A small masked image model, trained from scratch.
Training: muon at rate 0.0029, 8600 steps, batches of 384.
Data: trained on larger renderings of crowded toy scenes, 146.1 epochs.
Rows from block 8 of the encoder of a small masked image model, named by matrix and row number. Rows with one number belong to one neuron. Each number is 200 + 40 x the weight over its row's rms, rounded and kept within 0 to 999. All counts start at 0. After the name is the row's rms in percent of the matrix's.
After each neuron's rows are labels from the 100 images, of 14848, where the neuron reaches its highest value: "top examples" is what is common among them. Only what is clearly more common there than usual is listed. The data: larger renderings of crowded toy scenes.
# fc1: MLP up (encoder.blocks.8.mlp.fc1.weight, 1280x320), inputs 214-319
# fc2: MLP down (encoder.blocks.8.mlp.fc2.weight, 320x1280, transposed), outputs 214-319

fc1.254,096,151,198,230,177,249,218,177,161,218,301,222,189,189,158,133,187,231,180,238,185,149,206,225,226,190,226,216,99,192,215,186,209,240,239,190,213,226,209,187,184,205,143,236,172,132,152,155,224,140,128,171,196,212,178,252,167,216,239,214,249,162,180,229,199,210,160,226,213,202,167,189,218,273,181,121,222,174,286,198,141,181,164,208,159,190,242,234,290,256,190,204,182,215,248,156,207,186,191,112,225,237,217,182,221,155,260
fc2.254,106,205,261,184,243,219,211,196,261,229,218,247,215,181,262,185,229,221,206,199,145,194,191,222,148,236,181,139,168,243,183,145,261,160,173,221,166,241,207,260,220,248,251,123,204,187,189,175,164,125,253,187,143,208,198,198,250,239,230,259,150,231,196,187,158,180,194,245,247,134,157,155,165,194,266,243,197,260,212,287,227,241,203,175,232,135,205,168,133,173,149,118,192,198,147,249,156,224,227,180,207,214,205,243,277,230,154
top examples: light from the right

fc1.249,055,208,148,193,144,214,206,187,88,255,138,117,230,233,157,140,207,191,171,242,192,174,195,231,220,140,187,227,171,223,229,196,167,201,152,201,137,230,206,164,166,210,210,195,165,163,167,155,164,228,236,129,218,199,155,224,201,292,181,150,216,180,212,176,207,179,226,102,187,170,227,235,229,228,166,177,150,231,253,207,148,213,212,251,187,241,163,232,245,185,111,141,203,231,96,180,283,221,171,99,251,248,237,204,273,248,200
fc2.249,065,179,188,214,217,111,237,185,331,196,219,210,132,178,221,224,208,163,158,174,205,186,170,110,226,289,240,229,171,203,126,166,202,229,205,145,251,181,174,204,186,236,243,195,273,198,147,183,257,100,218,282,231,151,198,214,243,155,199,240,241,180,160,175,166,211,211,255,158,166,215,215,173,165,253,290,255,188,166,234,244,225,206,182,199,188,268,158,160,250,217,236,201,177,258,187,201,226,209,183,210,218,208,112,211,151,187
top examples: light from the right

fc1.449,059,205,150,219,277,230,165,181,169,273,197,218,211,296,254,175,185,237,155,222,226,215,251,206,227,179,157,237,209,115,235,186,212,209,240,160,306,192,236,168,179,177,186,237,231,235,233,231,241,146,178,165,168,167,269,219,196,152,259,235,212,238,239,240,178,138,235,213,155,209,133,173,158,127,199,227,157,185,230,213,229,192,219,217,135,186,299,229,199,232,210,265,193,122,141,206,215,207,259,180,228,351,108,212,120,237,254
fc2.449,059,187,225,102,192,184,261,256,189,216,128,153,165,213,171,187,239,162,185,150,172,128,208,157,235,187,246,161,240,180,143,279,262,224,175,248,154,233,228,215,214,167,198,171,211,111,188,191,182,153,268,195,287,226,231,197,190,198,236,205,265,163,170,157,252,186,148,195,267,233,264,188,185,270,203,248,162,199,196,225,243,155,189,204,235,190,212,185,181,269,231,199,181,236,170,179,212,153,209,230,184,190,164,187,270,241,177
top examples: light from the right

fc1.579,100,201,232,265,188,234,165,170,160,276,162,236,233,209,191,203,173,162,200,268,216,261,148,201,261,204,178,256,205,219,184,160,161,242,166,200,233,145,222,125,93,180,239,218,234,152,136,243,199,218,110,175,112,263,218,151,147,215,218,218,210,213,208,190,141,270,219,154,131,239,223,241,206,154,156,289,105,239,222,173,237,190,176,207,156,205,205,162,202,271,167,134,269,143,189,226,165,161,230,225,216,118,204,190,167,227,168
fc2.579,118,201,187,160,241,164,236,258,157,266,194,178,155,133,174,254,214,246,236,127,181,120,187,211,129,182,161,162,145,123,182,132,238,226,250,196,240,211,135,223,254,160,208,249,196,237,207,215,149,122,172,142,330,172,80,139,218,187,203,220,181,177,175,129,129,186,161,119,183,180,208,177,260,197,209,127,179,171,214,242,202,246,159,298,271,166,187,222,227,157,205,189,237,226,255,255,265,239,207,217,152,194,252,177,170,225,275
top examples: light from behind the scene

fc1.649,085,167,223,198,149,161,228,151,156,215,231,290,168,112,203,127,230,189,211,191,180,244,216,184,284,185,186,173,155,219,158,166,176,217,263,206,164,191,227,233,180,246,143,258,287,191,185,248,214,177,184,242,260,243,255,161,136,199,191,219,188,205,157,192,161,161,193,228,199,166,208,238,190,218,187,156,232,241,176,165,180,203,183,194,205,153,183,162,185,191,243,224,209,219,183,215,133,212,202,263,165,142,139,211,155,280,195
fc2.649,085,221,214,175,227,203,165,202,243,194,216,106,166,218,217,201,242,189,166,178,203,206,222,187,235,220,224,201,207,285,238,197,188,182,223,210,199,192,165,114,192,184,238,218,135,226,198,132,123,237,142,163,160,143,205,175,228,170,303,181,227,159,214,271,255,196,226,189,245,207,192,169,214,157,152,190,194,209,201,261,202,114,86,168,118,205,127,220,209,227,157,223,241,185,175,152,127,232,204,121,206,228,215,310,228,214,180
top examples: light from behind the scene

fc1.636,150,205,201,288,300,178,179,199,99,225,207,227,239,248,190,95,190,126,200,181,168,200,179,171,149,193,197,139,276,194,208,239,201,141,253,277,164,192,174,210,224,182,175,218,163,245,250,167,179,213,115,192,184,194,148,130,194,250,165,218,105,257,201,213,226,121,147,177,221,282,234,213,215,173,231,221,165,163,244,236,134,230,156,148,232,203,184,182,184,179,196,179,230,201,216,114,160,168,195,230,235,212,178,195,176,177,208
fc2.636,135,143,187,208,232,120,156,263,263,264,227,141,170,208,182,266,209,258,174,160,150,212,206,183,193,246,271,219,251,203,176,217,227,216,154,210,270,115,266,198,159,187,263,68,216,230,209,177,213,260,186,181,183,221,174,241,247,164,204,163,252,202,125,238,128,185,229,140,191,149,183,221,171,221,249,186,192,213,233,139,178,216,104,257,230,174,174,229,215,207,207,185,202,193,153,189,226,150,138,180,204,99,188,201,180,212,232
top examples: light from the left